Weights of a small contrastive image-text model.
Training: soap at rate 0.0012, batches of 256.
Rows from block 3 of the text encoder of a small contrastive image-text model, named by matrix and row number. Rows with one number belong to one neuron. Each number is 200 + 20 x the weight over its row's rms, rounded and kept within 0 to 999. All counts start at 0. After the name is the row's rms in percent of the matrix's.
Before each neuron's rows are labels from the 100 texts, of 14848, where the neuron reaches its highest value: "tokens" is the input token at the peak. Only what is clearly more common there than usual is listed. The data: rendered roads seen from a driver's seat, with toy cars, trees and houses.
# fc1: MLP up (text_encoder.blocks.3.mlp.fc1.weight, 512x256), inputs 0-85
# fc2: MLP down (text_encoder.blocks.3.mlp.fc2.weight, 256x512, transposed), outputs 0-85

tokens: "blue"; "teal"
fc1.507,108,211,212,154,209,210,228,211,162,215,250,213,192,207,196,201,202,204,175,195,178,218,214,201,202,199,185,188,204,219,191,221,169,231,176,186,186,171,169,194,162,211,224,211,199,221,224,211,211,243,190,187,180,194,197,191,238,217,217,197,205,177,198,216,179,224,220,205,204,148,237,222,208,194,226,185,189,182,255,201,218,175,210,207,197,176,169
fc2.507,113,219,203,167,213,187,191,207,228,187,209,216,178,171,179,208,159,199,170,213,220,195,214,181,202,179,221,208,209,201,224,184,211,181,191,174,225,162,227,194,223,206,193,211,214,186,223,181,194,200,148,232,180,200,181,212,230,214,224,223,188,232,212,218,208,219,162,194,241,188,209,214,228,208,192,226,197,234,167,222,197,207,195,201,178,179,207

tokens: "orange"; "yellow"
fc1.417,098,194,193,182,212,166,216,228,214,212,218,237,193,169,201,207,226,206,239,194,240,235,233,197,167,217,237,205,200,235,191,212,216,199,185,218,210,179,212,231,193,185,209,186,202,216,204,202,150,214,182,213,236,176,228,198,225,203,186,214,177,189,202,200,216,216,198,201,213,218,218,180,164,183,206,194,178,183,168,198,184,163,172,207,219,174,160
fc2.417,099,224,199,210,164,232,169,201,184,176,197,211,179,178,188,172,226,231,167,184,202,214,156,192,218,154,223,185,186,163,161,171,176,188,183,213,195,209,201,212,224,175,198,230,182,204,167,181,197,192,170,228,209,198,190,212,157,189,186,156,186,208,230,195,202,193,180,192,231,206,221,184,213,197,163,209,194,204,185,196,186,197,202,215,217,194,195

tokens: "green"; "blue"
fc1.3,090,185,235,187,191,205,230,163,187,201,180,193,213,189,218,213,202,214,189,236,230,196,155,214,225,148,201,201,222,205,197,219,189,198,213,198,175,227,187,206,187,197,197,196,220,211,219,235,181,211,184,227,196,212,198,197,201,216,197,179,190,211,225,196,204,203,241,185,213,203,216,171,235,240,224,226,189,206,195,229,202,199,191,145,149,192,249
fc2.3,072,189,183,188,196,198,182,185,225,225,210,208,214,226,200,217,198,208,205,199,196,210,222,205,190,183,182,180,215,185,209,162,198,197,185,217,204,199,212,220,245,184,202,217,182,203,222,206,211,182,167,188,190,218,188,194,190,211,178,152,233,177,201,257,201,200,181,186,165,177,210,237,188,154,206,187,197,171,169,197,239,204,210,220,215,227,235

tokens: "with"; "<end>"; "left"
fc1.378,104,182,158,184,182,163,197,208,200,226,182,208,182,166,208,222,219,215,205,184,223,218,225,183,215,217,216,183,237,187,240,214,249,162,195,202,167,223,208,168,225,210,165,191,198,204,200,183,179,206,181,170,195,183,160,218,206,199,184,225,160,210,196,200,219,221,164,192,240,195,206,188,193,208,216,244,216,233,190,203,208,197,216,206,211,205,216
fc2.378,114,181,231,198,186,220,179,199,204,225,213,174,199,176,173,203,172,194,194,206,193,201,182,220,201,208,227,207,199,206,221,177,194,223,199,183,200,207,183,220,210,168,192,228,166,209,204,198,221,191,203,222,211,186,213,196,189,191,202,210,209,238,209,170,210,187,228,169,186,177,154,186,231,206,194,202,189,210,193,185,215,217,168,190,213,183,210

tokens: "a"
fc1.257,103,193,198,202,206,193,181,159,178,217,190,173,222,222,201,189,194,202,233,227,203,221,241,195,214,211,180,195,196,166,200,186,211,178,169,154,219,212,181,219,198,163,196,218,213,194,208,230,216,200,194,206,249,203,213,209,195,207,183,193,212,203,227,246,177,200,197,245,202,159,195,214,211,211,175,166,184,180,202,198,159,215,196,185,186,197,228
fc2.257,104,242,187,186,171,163,245,218,235,207,170,213,191,195,204,189,179,148,207,193,199,155,236,205,187,195,219,169,185,200,217,181,190,149,165,212,214,193,214,215,192,182,173,178,203,197,222,208,235,179,197,205,190,208,195,203,215,201,176,233,175,204,184,202,200,203,216,178,196,222,209,205,213,185,210,180,218,184,184,190,210,184,182,204,193,230,207

tokens: "a"; "bends"
fc1.270,082,207,207,179,236,207,187,209,205,222,170,235,223,204,190,209,206,226,184,229,215,196,213,195,219,190,202,207,219,182,234,208,207,238,166,188,223,189,207,212,221,192,198,185,230,194,195,201,143,152,213,206,216,212,192,197,206,195,195,194,237,183,220,220,182,181,172,213,209,197,168,206,188,198,199,192,221,178,212,201,188,209,216,229,186,222,198
fc2.270,080,179,199,209,190,181,210,219,206,196,195,207,189,236,192,213,225,208,176,232,197,216,188,181,186,208,191,189,161,224,216,207,195,186,192,183,214,236,199,201,223,198,193,175,188,225,230,204,220,175,201,195,190,210,188,186,188,224,195,259,184,188,227,162,172,219,218,180,166,198,202,208,230,220,225,182,163,208,216,206,195,194,182,187,235,184,201

tokens: "a"; "truck"; "with"
fc1.278,089,220,204,204,200,195,213,166,188,198,179,191,218,225,182,169,210,193,222,194,220,154,208,220,169,212,199,217,231,201,213,197,201,204,208,174,251,196,170,223,195,183,161,191,197,162,165,211,186,194,211,241,198,225,186,209,223,249,173,195,174,229,197,201,212,190,201,168,209,219,182,232,203,199,237,203,253,209,170,199,192,201,183,214,184,184,228
fc2.278,084,174,189,198,193,166,200,204,207,166,249,177,202,178,219,171,229,212,240,183,224,149,176,149,190,182,214,215,203,205,187,190,176,185,229,205,191,227,213,176,201,202,198,204,208,183,197,178,184,213,187,184,164,220,205,195,220,175,203,173,238,194,187,182,176,200,180,210,159,184,203,182,227,208,160,221,227,235,189,193,183,208,209,188,212,226,184

tokens: "<end>"; "that"; "truck"; "road"
fc1.139,098,205,182,239,202,195,206,175,197,182,190,191,202,233,180,205,202,217,209,195,186,192,185,205,194,202,148,206,200,214,208,205,189,224,233,173,217,199,194,207,235,156,210,209,220,183,162,216,210,196,226,208,205,170,187,228,202,205,211,208,207,212,181,258,211,205,193,190,220,226,247,175,219,194,224,178,206,222,195,183,208,185,195,214,168,192,165
fc2.139,098,182,206,186,240,177,217,173,239,222,190,165,208,177,203,199,250,156,205,184,195,161,221,194,176,193,213,206,196,217,187,208,222,192,228,175,199,223,180,197,188,191,191,175,187,169,154,180,190,201,188,174,186,216,190,195,197,223,162,216,220,213,198,211,177,225,204,205,189,195,222,190,216,216,176,242,198,165,200,196,201,217,193,157,206,234,205

tokens: "<end>"; "road"; "that"
fc1.113,098,192,202,231,204,200,210,218,203,193,191,192,216,171,230,164,231,183,213,229,186,183,188,183,207,215,187,194,175,195,192,207,169,220,204,200,179,188,218,171,178,228,202,202,189,215,215,214,188,214,220,212,204,211,179,216,224,215,219,219,171,197,222,214,184,155,152,177,223,219,195,216,201,219,220,238,206,203,201,204,220,209,210,207,218,182,190
fc2.113,108,189,203,216,206,187,243,205,185,224,233,221,193,192,208,185,186,219,234,191,196,231,250,189,179,225,195,214,176,181,186,164,205,225,208,226,177,186,233,202,193,206,217,197,179,219,228,237,186,212,219,187,179,217,214,172,225,173,166,156,189,200,193,207,225,171,196,216,207,181,171,209,185,216,197,215,201,179,189,178,205,178,177,216,193,186,156

tokens: "road"; "straight"
fc1.489,103,241,198,207,208,222,180,195,208,202,188,202,225,175,212,197,199,197,173,193,188,149,209,234,158,247,174,220,219,177,156,193,214,203,222,166,212,203,189,209,221,180,223,210,205,191,198,175,191,192,192,189,207,226,186,160,198,185,197,191,195,239,221,173,225,196,207,202,189,217,186,184,180,228,198,175,217,164,180,190,194,215,236,206,205,193,196
fc2.489,112,213,184,157,194,220,205,212,210,208,225,207,204,212,237,193,195,207,206,197,195,222,187,208,209,158,207,198,206,209,191,204,222,209,225,203,198,212,182,188,221,210,222,243,224,164,200,214,157,237,216,180,225,195,196,181,193,191,228,182,188,183,217,211,176,216,217,227,214,178,166,194,204,209,185,180,239,202,242,240,163,198,187,200,243,183,244

tokens: "a"; ","; "car"
fc1.340,098,223,230,203,192,182,196,181,187,220,215,211,228,200,184,212,207,199,145,218,238,152,146,204,182,204,213,180,194,177,205,158,206,205,201,209,212,191,187,201,224,179,197,187,198,193,196,213,198,188,220,236,212,202,237,190,185,239,156,200,203,193,208,212,199,180,213,212,182,184,202,198,212,224,216,172,237,163,198,188,219,218,188,209,214,200,199
fc2.340,089,165,211,196,195,231,216,192,196,194,179,191,190,216,195,222,189,197,199,181,204,198,179,175,221,203,207,208,220,213,202,208,195,202,162,170,175,209,182,192,227,183,182,159,215,163,209,174,171,189,178,182,179,239,228,224,215,186,193,186,229,204,187,192,181,230,188,175,195,191,197,195,178,201,224,178,193,196,192,183,212,196,195,203,226,227,222

tokens: "pine"
fc1.66,104,152,198,192,193,186,188,215,219,190,176,219,171,174,179,224,194,192,193,177,244,218,211,205,187,207,205,221,201,195,226,199,221,175,171,212,191,195,199,210,194,223,217,246,194,182,190,200,184,183,208,222,206,190,190,218,192,225,183,207,192,222,205,208,192,173,196,246,220,203,198,236,214,198,173,234,209,154,233,171,169,224,227,191,220,199,208
fc2.66,102,173,232,208,178,204,212,194,221,198,211,206,198,192,182,224,172,204,223,190,227,166,202,209,179,232,206,211,174,179,207,180,195,193,177,204,187,207,180,183,199,180,166,218,219,210,193,209,224,222,211,198,179,199,184,192,191,202,189,197,241,207,198,172,212,171,182,191,211,212,165,185,206,168,207,215,187,200,169,209,219,217,162,223,208,208,192

tokens: "blue"; "teal"
fc1.163,093,176,205,222,218,204,231,187,210,216,207,231,182,183,182,211,189,184,187,207,202,218,225,188,198,208,226,202,229,196,199,204,226,193,188,173,174,219,156,192,186,207,166,209,205,173,195,219,201,222,164,235,202,182,197,206,218,218,188,213,243,159,185,214,227,248,243,207,207,195,228,202,186,196,161,168,193,211,220,204,202,221,182,211,178,182,232
fc2.163,084,209,235,181,195,208,207,218,206,177,195,196,217,222,219,209,211,197,199,229,216,177,200,170,219,217,219,169,189,217,195,215,207,200,229,252,225,207,226,178,162,229,233,222,221,198,182,173,211,193,186,203,161,166,217,207,236,209,201,160,172,223,188,194,203,179,181,176,227,216,163,197,204,208,189,242,207,225,225,210,181,200,188,169,194,205,178

tokens: "road"; "straight"
fc1.145,088,178,207,213,198,208,179,192,180,226,232,205,219,215,236,159,203,215,205,205,224,209,168,203,225,224,211,178,217,201,214,192,199,188,217,212,196,171,204,210,201,204,236,191,163,201,170,181,204,199,183,209,204,162,193,175,180,207,203,198,206,196,233,222,212,172,209,215,209,218,251,217,177,222,167,195,183,191,179,198,187,201,194,203,195,199,212
fc2.145,082,206,234,229,199,196,205,157,209,201,217,206,196,217,194,215,208,192,198,201,218,212,203,207,180,203,216,216,221,204,191,202,174,203,206,190,240,201,199,187,213,231,196,213,224,203,169,187,181,201,236,234,206,223,197,219,183,195,180,195,214,202,183,182,182,195,224,201,170,199,173,200,237,189,219,197,215,193,175,151,196,211,183,186,180,157,177

tokens: "green"
fc1.454,091,181,210,146,216,175,157,211,175,227,209,208,171,240,165,202,197,199,200,203,199,216,195,163,191,224,201,186,203,172,198,210,178,222,192,212,190,212,189,202,194,168,212,159,222,169,212,178,205,204,174,204,193,192,203,210,188,208,200,219,197,213,186,218,219,215,167,174,200,202,194,189,202,206,193,207,202,205,237,184,199,185,252,211,228,195,242
fc2.454,096,196,223,175,212,202,171,167,197,219,189,191,197,209,211,209,176,174,194,197,222,193,140,199,215,170,196,171,183,198,164,196,230,170,219,216,216,198,206,218,244,210,227,201,209,232,202,219,221,225,209,199,199,242,158,218,219,187,217,219,161,181,203,189,212,225,188,195,208,187,182,202,178,171,204,214,189,210,184,192,229,187,234,185,194,218,225

tokens: "green"
fc1.260,085,234,195,212,186,189,217,222,203,188,210,182,186,218,197,199,178,170,183,197,224,243,197,209,188,219,207,206,202,198,212,199,194,222,171,188,174,171,235,208,184,170,190,204,212,222,206,203,215,216,201,238,217,202,184,218,216,217,201,184,184,226,177,238,203,193,220,168,187,200,215,210,200,209,181,189,192,230,215,219,208,177,221,211,192,182,192
fc2.260,086,205,197,174,182,212,191,198,219,213,193,196,164,162,213,157,212,233,179,226,233,195,200,184,228,151,196,172,190,205,184,209,201,195,198,224,225,192,218,222,221,244,235,164,201,193,192,207,185,223,181,183,212,206,196,205,215,215,193,210,177,194,213,188,230,217,201,221,164,188,174,187,196,186,205,192,210,197,193,189,222,172,225,214,195,214,226

tokens: "truck"
fc1.93,089,208,188,181,220,216,164,190,212,193,167,213,187,226,208,212,180,194,163,187,222,198,148,176,198,206,180,219,170,226,199,183,219,166,195,210,163,212,198,174,154,207,235,178,213,215,210,192,171,180,190,210,198,228,212,172,212,204,198,182,201,193,162,220,150,174,200,206,228,186,217,198,187,227,205,204,208,189,201,228,187,197,180,195,204,208,253
fc2.93,086,174,203,177,206,211,217,202,248,248,202,192,171,185,166,186,222,186,217,240,172,180,229,209,177,202,215,218,208,222,182,192,214,210,191,203,205,197,172,206,233,204,198,178,210,159,233,175,189,219,200,224,189,215,214,191,205,205,196,243,186,210,220,197,174,207,175,201,186,170,163,222,220,205,185,180,184,214,193,214,209,217,231,201,217,228,193

tokens: "barrel"; "<end>"; "dog"
fc1.457,102,185,191,183,233,219,193,219,183,186,151,188,221,181,209,216,216,181,243,214,222,190,206,198,174,196,209,176,216,208,179,180,209,205,188,153,156,227,184,215,230,231,198,205,202,187,219,246,183,210,176,212,211,209,165,201,222,192,190,220,208,184,193,208,205,194,176,140,228,196,247,177,227,189,225,214,217,215,183,230,203,166,213,179,201,172,195
fc2.457,102,208,170,209,191,202,213,190,205,191,215,194,188,210,184,199,242,230,207,215,221,179,208,179,198,206,206,174,211,199,166,218,196,196,174,196,230,207,224,200,236,192,210,244,211,206,204,208,144,213,162,190,207,214,166,217,165,192,185,171,208,220,192,206,173,218,186,171,212,171,234,207,203,204,148,213,244,188,213,201,211,185,185,203,177,235,168

tokens: "barrel"; "dog"
fc1.78,105,220,216,187,218,180,189,181,159,166,217,176,187,231,198,202,229,183,205,211,209,195,171,229,188,191,214,171,199,195,195,204,198,207,217,199,215,191,222,235,182,210,193,183,199,180,166,236,186,218,251,243,209,212,181,192,169,224,190,179,206,221,207,180,181,199,175,208,211,223,213,173,204,186,197,203,210,182,198,209,194,195,213,221,221,174,206
fc2.78,093,165,173,223,190,179,176,217,243,200,206,175,199,215,220,199,238,181,206,193,218,189,207,197,215,185,208,197,211,173,167,207,199,201,192,186,216,203,213,173,204,214,215,188,225,200,220,168,173,178,165,198,198,212,221,199,191,158,192,162,201,189,178,178,163,201,224,183,161,203,233,180,181,196,157,209,184,210,217,193,219,211,191,203,219,218,158

tokens: "with"; "road"; "dog"; "straight"
fc1.297,094,226,187,196,203,208,204,231,215,239,185,197,228,221,207,193,187,198,202,202,177,176,212,195,197,242,168,238,190,199,210,186,245,217,250,163,190,228,217,222,197,162,205,211,198,210,214,198,168,188,216,201,192,234,174,176,193,210,189,228,174,241,201,164,198,190,191,222,199,207,197,189,191,199,211,183,209,174,189,216,211,224,175,213,179,217,232
fc2.297,085,199,174,140,204,212,188,217,201,209,201,179,193,182,193,199,219,193,209,219,209,217,181,197,172,175,170,218,194,209,198,212,211,200,228,217,200,200,167,221,204,237,204,225,176,196,204,240,186,218,208,184,229,195,171,174,207,175,216,174,190,186,208,198,204,176,206,222,193,213,189,167,227,225,168,204,181,168,247,249,154,195,219,191,214,200,252

tokens: "barrel"; "dog"
fc1.481,087,205,193,206,225,181,181,202,191,215,236,237,189,213,190,187,224,212,224,205,218,232,195,219,183,217,191,210,201,236,191,184,174,209,210,192,213,222,204,196,203,206,200,190,223,186,195,181,202,183,218,225,234,171,192,221,196,220,204,181,182,206,232,202,226,216,202,186,219,217,220,190,187,181,191,171,204,214,181,220,213,158,203,194,168,163,165
fc2.481,085,169,167,248,204,195,210,196,182,182,196,173,215,215,185,191,213,223,191,206,211,228,176,191,180,169,225,200,202,188,219,190,155,179,180,188,252,216,219,225,202,210,185,179,195,208,184,185,216,220,197,197,167,222,216,185,197,200,201,205,211,239,197,182,183,208,228,216,173,215,242,225,174,195,201,194,208,183,200,157,183,201,178,194,199,209,157

tokens: "truck"; "car"; "dog"; "barrel"
fc1.453,092,206,195,206,172,205,215,201,187,202,173,211,226,191,186,212,180,224,197,219,216,178,232,214,177,217,174,216,228,198,192,198,185,193,256,183,224,201,183,187,196,218,184,190,171,195,227,166,204,201,178,208,208,163,172,161,225,205,208,218,195,234,212,212,188,171,230,192,236,203,215,186,236,229,254,193,235,206,196,218,193,216,187,215,185,193,184
fc2.453,095,194,170,187,210,159,205,171,230,210,210,164,200,187,203,169,225,217,218,192,200,146,194,205,184,165,220,188,163,193,160,220,213,165,234,186,214,207,178,191,234,210,230,239,210,190,192,179,174,210,182,178,210,224,218,175,196,213,197,181,206,221,176,208,190,206,181,195,201,191,193,219,237,229,184,178,242,229,196,229,160,200,214,192,210,203,223

tokens: "barrel"; "that"; "<end>"
fc1.472,100,186,210,229,200,213,179,187,220,255,190,168,193,171,198,209,205,182,190,207,171,186,216,216,214,218,194,193,199,185,205,192,168,163,173,222,185,219,233,202,206,201,199,214,206,194,221,200,193,174,233,181,199,183,208,217,207,197,156,189,176,195,163,213,223,183,195,208,236,236,209,191,249,209,198,209,173,205,223,161,207,206,193,219,197,217,233
fc2.472,100,190,196,187,213,205,221,207,213,209,228,210,164,204,195,181,197,205,231,191,244,178,177,197,168,186,219,190,191,218,197,191,215,201,180,188,235,209,215,179,208,170,179,225,193,209,204,198,200,210,165,208,208,197,225,228,223,183,212,198,201,249,199,184,193,222,154,201,198,159,162,199,202,208,178,167,191,205,189,222,188,195,185,213,214,192,219

tokens: "with"; "and"; "<end>"
fc1.6,112,182,183,185,204,152,189,200,141,194,188,223,194,195,176,194,217,223,204,176,201,214,193,240,181,234,182,211,203,161,220,191,227,175,217,202,220,203,217,222,211,207,219,228,222,222,184,209,178,202,181,195,226,228,202,218,175,215,213,201,221,209,189,225,246,195,189,180,204,204,194,190,213,213,211,184,187,212,178,175,185,191,206,218,230,186,193
fc2.6,128,184,225,190,192,223,204,177,209,236,224,187,163,238,205,215,171,198,240,196,219,205,171,230,226,218,222,205,181,200,201,180,204,191,212,208,220,196,180,202,194,192,221,248,196,180,200,212,211,220,197,221,173,190,212,236,179,195,167,178,204,198,203,199,199,225,214,188,197,209,153,201,209,194,194,216,208,207,208,208,207,204,191,201,215,213,210

tokens: "truck"
fc1.393,100,147,184,201,183,228,201,156,205,138,204,207,172,253,173,187,160,195,204,232,184,168,156,206,209,200,188,207,226,194,205,202,193,212,217,206,206,222,218,193,204,210,244,195,213,204,163,212,233,212,218,224,234,202,210,185,215,169,178,190,192,193,193,239,228,202,183,195,216,243,201,186,219,235,189,199,194,209,203,171,198,224,192,215,200,222,211
fc2.393,093,189,189,191,230,178,195,163,231,213,181,181,197,197,178,177,199,175,200,190,222,187,221,195,191,180,192,183,214,228,177,223,197,217,206,207,201,215,183,178,220,221,207,206,215,225,159,177,195,205,208,202,185,176,249,213,225,204,213,207,193,218,228,208,191,199,175,212,179,160,186,217,187,179,189,173,176,181,202,232,189,214,186,213,192,254,200

tokens: "pine"; "tree"
fc1.502,124,186,201,157,186,185,211,207,192,227,199,154,186,191,187,249,187,229,181,166,226,194,197,174,193,234,204,228,185,202,223,201,222,180,179,199,195,236,220,191,187,160,203,210,180,235,223,197,215,191,188,211,192,185,214,223,194,260,186,206,203,178,197,216,191,193,196,214,211,206,188,228,217,213,198,201,196,190,224,213,194,227,172,224,211,207,169
fc2.502,123,200,219,213,164,204,174,189,194,216,224,188,195,219,171,194,200,210,226,198,216,138,210,205,201,230,194,210,183,207,209,161,228,184,197,177,187,210,202,199,186,160,196,216,213,204,242,196,229,224,216,187,213,191,210,173,227,200,168,207,206,191,192,205,206,206,203,176,201,193,194,195,209,186,207,185,197,182,190,205,202,188,205,203,220,206,161

tokens: "a"; "bends"
fc1.376,090,210,173,194,197,217,190,199,198,233,234,215,217,179,210,173,195,224,210,205,196,230,207,219,209,203,228,193,204,215,202,202,182,206,215,180,212,190,192,227,206,179,187,193,167,198,219,193,216,215,223,217,188,198,200,197,160,214,196,220,191,224,197,216,227,205,193,159,204,206,195,198,196,210,206,172,232,205,174,180,182,195,182,177,183,197,174
fc2.376,107,207,210,145,168,223,188,222,166,194,215,205,178,180,195,188,202,225,183,202,219,204,208,204,247,177,222,204,210,213,244,217,194,199,194,202,184,181,196,220,227,207,208,190,196,222,199,221,206,201,169,204,210,236,209,229,217,216,213,186,208,195,202,181,247,195,209,179,222,209,168,234,222,165,204,201,196,200,235,218,199,200,235,168,214,195,258

tokens: "a"; "bends"
fc1.362,108,206,229,156,192,248,215,189,209,206,229,202,171,187,195,197,213,208,186,182,222,216,201,198,225,237,186,209,190,193,232,188,185,207,204,195,224,217,206,202,179,223,186,197,194,180,189,154,196,232,180,189,196,205,223,216,187,212,194,185,203,226,170,166,250,211,224,189,207,239,188,213,183,218,216,190,207,205,216,178,180,226,200,182,217,201,235
fc2.362,108,212,200,162,192,199,194,198,217,192,211,183,189,205,190,178,200,186,203,193,226,205,224,195,209,203,204,199,202,187,233,208,187,233,196,161,195,196,198,193,205,225,199,189,165,210,191,197,190,190,195,178,213,220,237,208,173,169,213,202,211,181,184,193,244,168,218,190,176,198,194,225,221,198,197,178,177,216,200,215,155,198,205,186,194,208,258

tokens: "blue"
fc1.230,096,195,219,198,199,189,176,190,213,195,210,225,172,177,166,210,191,194,199,204,227,206,197,184,172,175,200,192,201,189,186,236,226,201,192,209,180,203,134,223,190,209,214,206,225,228,194,207,204,195,210,175,186,194,196,162,195,210,231,217,210,189,165,199,197,192,225,228,229,191,240,198,176,183,207,234,162,209,200,178,199,229,202,179,201,185,234
fc2.230,088,182,207,200,221,234,195,215,207,204,170,215,188,223,196,216,214,205,190,176,173,208,195,196,201,199,224,223,207,198,208,208,201,196,223,190,191,219,230,206,201,256,211,188,176,199,205,209,214,186,188,217,207,219,193,193,229,177,186,252,207,213,252,185,193,227,203,186,182,248,176,226,213,169,220,217,166,194,190,207,223,224,181,188,209,227,187

tokens: "a"; "right"
fc1.219,086,200,183,218,199,221,187,205,189,195,165,231,224,205,163,206,185,225,187,158,201,197,219,178,229,205,223,206,238,177,198,215,217,216,180,184,185,177,241,251,197,205,197,191,224,182,224,205,198,196,214,188,196,216,219,223,194,238,216,230,203,161,210,228,152,181,204,171,205,212,195,195,171,213,207,219,185,229,208,194,205,185,207,218,180,220,196
fc2.219,101,218,191,196,211,186,197,209,230,208,242,192,193,175,203,175,209,230,207,252,234,223,188,170,182,157,185,186,180,189,167,182,188,174,196,201,217,139,212,230,220,234,197,189,205,203,224,192,208,188,190,192,205,183,184,232,185,193,192,257,184,226,197,240,176,195,207,191,159,220,179,190,234,184,209,189,185,203,189,208,193,190,180,186,187,188,218

tokens: "truck"
fc1.327,097,160,205,191,224,177,194,187,211,196,162,192,211,180,187,199,208,180,194,157,213,207,200,206,203,187,185,196,225,197,181,166,209,185,226,189,215,194,195,191,196,200,163,201,198,181,223,231,209,256,185,187,128,178,156,200,184,209,207,208,197,206,197,220,166,189,191,194,196,180,210,241,224,249,206,199,205,207,203,184,188,174,200,200,201,227,207
fc2.327,099,189,162,207,181,172,178,166,216,218,206,162,211,194,182,188,218,185,218,222,206,177,195,206,207,192,246,217,193,189,177,206,181,197,181,216,213,234,206,189,212,226,172,213,209,216,206,201,201,192,218,228,215,211,199,214,194,211,243,228,247,192,230,188,186,216,167,214,185,202,175,213,182,151,149,193,201,195,190,220,171,214,198,175,205,172,230

tokens: "orange"; "red"
fc1.455,095,222,239,201,204,186,212,210,181,250,235,189,200,204,181,200,202,211,209,187,219,196,225,209,181,161,216,194,225,172,162,208,194,185,215,226,184,193,229,195,209,208,234,213,194,213,191,195,180,171,229,216,209,166,226,230,200,187,191,204,202,230,212,205,242,172,197,224,188,195,197,170,172,200,175,224,215,168,196,225,188,182,166,210,185,185,191
fc2.455,094,187,207,195,186,193,174,175,198,182,214,195,206,218,216,215,221,231,213,216,231,201,198,185,219,211,185,197,212,189,164,198,185,200,172,187,247,217,225,175,178,199,207,203,181,191,199,180,207,210,191,192,192,205,184,195,186,204,182,185,200,186,199,209,199,174,238,196,184,228,258,211,195,203,182,189,204,209,198,205,196,208,203,205,204,216,164

tokens: "blue"; "teal"
fc1.427,096,186,187,199,197,228,213,201,208,228,221,196,208,191,159,202,193,228,239,186,173,199,209,197,222,219,201,220,154,209,181,221,201,185,194,204,215,209,208,187,191,229,196,203,170,185,227,200,239,244,174,214,207,200,168,198,203,207,195,214,186,178,217,214,175,197,223,197,168,193,193,179,177,225,198,176,214,203,228,210,231,196,210,190,162,177,188
fc2.427,092,226,192,198,194,211,202,181,201,196,177,175,220,209,192,193,226,197,204,223,181,199,221,224,198,147,190,204,190,221,217,201,181,223,163,224,229,196,204,192,211,211,239,215,190,185,180,210,167,235,187,198,187,166,207,206,191,179,225,238,206,187,208,218,176,201,208,165,248,172,187,206,232,227,181,214,251,205,196,203,193,183,206,213,166,200,178

tokens: "barrel"; "dog"; "red"
fc1.426,090,186,196,173,214,181,186,187,194,216,168,189,203,181,197,144,179,175,178,215,223,200,208,197,167,206,197,217,179,190,219,204,179,199,205,187,186,201,207,211,186,170,182,193,204,213,214,220,209,189,174,211,223,191,207,197,170,192,202,196,221,200,190,192,189,146,229,209,213,219,221,233,209,211,179,219,218,184,168,214,180,197,215,185,157,185,232
fc2.426,091,180,176,221,180,208,187,217,182,238,229,181,178,217,210,259,229,243,224,176,217,179,193,201,197,197,232,185,170,203,190,175,201,141,179,210,244,186,199,200,222,207,193,184,212,209,192,199,190,172,207,205,189,225,212,208,159,174,177,187,213,195,201,174,148,240,204,205,202,197,217,185,184,199,195,187,177,217,207,221,204,205,187,211,204,188,174

tokens: "pine"
fc1.416,101,192,182,198,183,207,183,223,176,213,224,185,172,210,208,177,193,259,228,205,191,205,213,195,204,203,180,190,227,196,161,152,192,203,190,212,189,182,237,207,171,238,190,227,204,185,221,208,223,250,195,204,158,206,208,181,211,200,211,204,213,199,160,227,209,190,203,234,194,206,166,191,233,231,223,217,207,169,239,203,205,227,174,169,211,218,201
fc2.416,112,200,209,234,161,195,223,188,158,206,188,207,218,215,207,202,210,167,200,193,199,216,178,191,193,223,203,198,239,191,204,189,194,215,184,186,199,205,240,184,197,211,226,209,188,178,237,163,195,170,170,181,185,193,249,250,219,206,195,241,215,208,201,236,157,227,204,198,225,210,183,200,191,188,188,218,209,185,202,178,196,173,176,183,177,206,198

tokens: "with"; "and"
fc1.428,095,186,181,170,198,215,207,206,190,196,207,200,199,176,208,185,210,148,222,198,177,202,238,194,172,223,163,184,240,166,220,186,216,168,221,238,208,208,212,219,198,210,208,219,247,227,217,210,189,199,198,191,189,222,205,194,191,185,207,193,212,201,184,195,220,225,173,186,197,210,204,193,221,220,235,189,183,190,181,181,205,203,225,193,224,202,208
fc2.428,120,177,236,205,172,224,208,189,175,226,203,209,179,214,158,192,185,166,203,182,183,181,168,197,198,217,215,192,182,217,222,189,212,216,214,190,203,202,210,181,218,182,197,240,209,200,180,216,209,191,198,220,194,175,192,236,182,186,203,158,191,208,218,197,185,213,207,201,177,208,150,190,189,198,193,226,210,198,206,197,213,225,164,193,176,211,204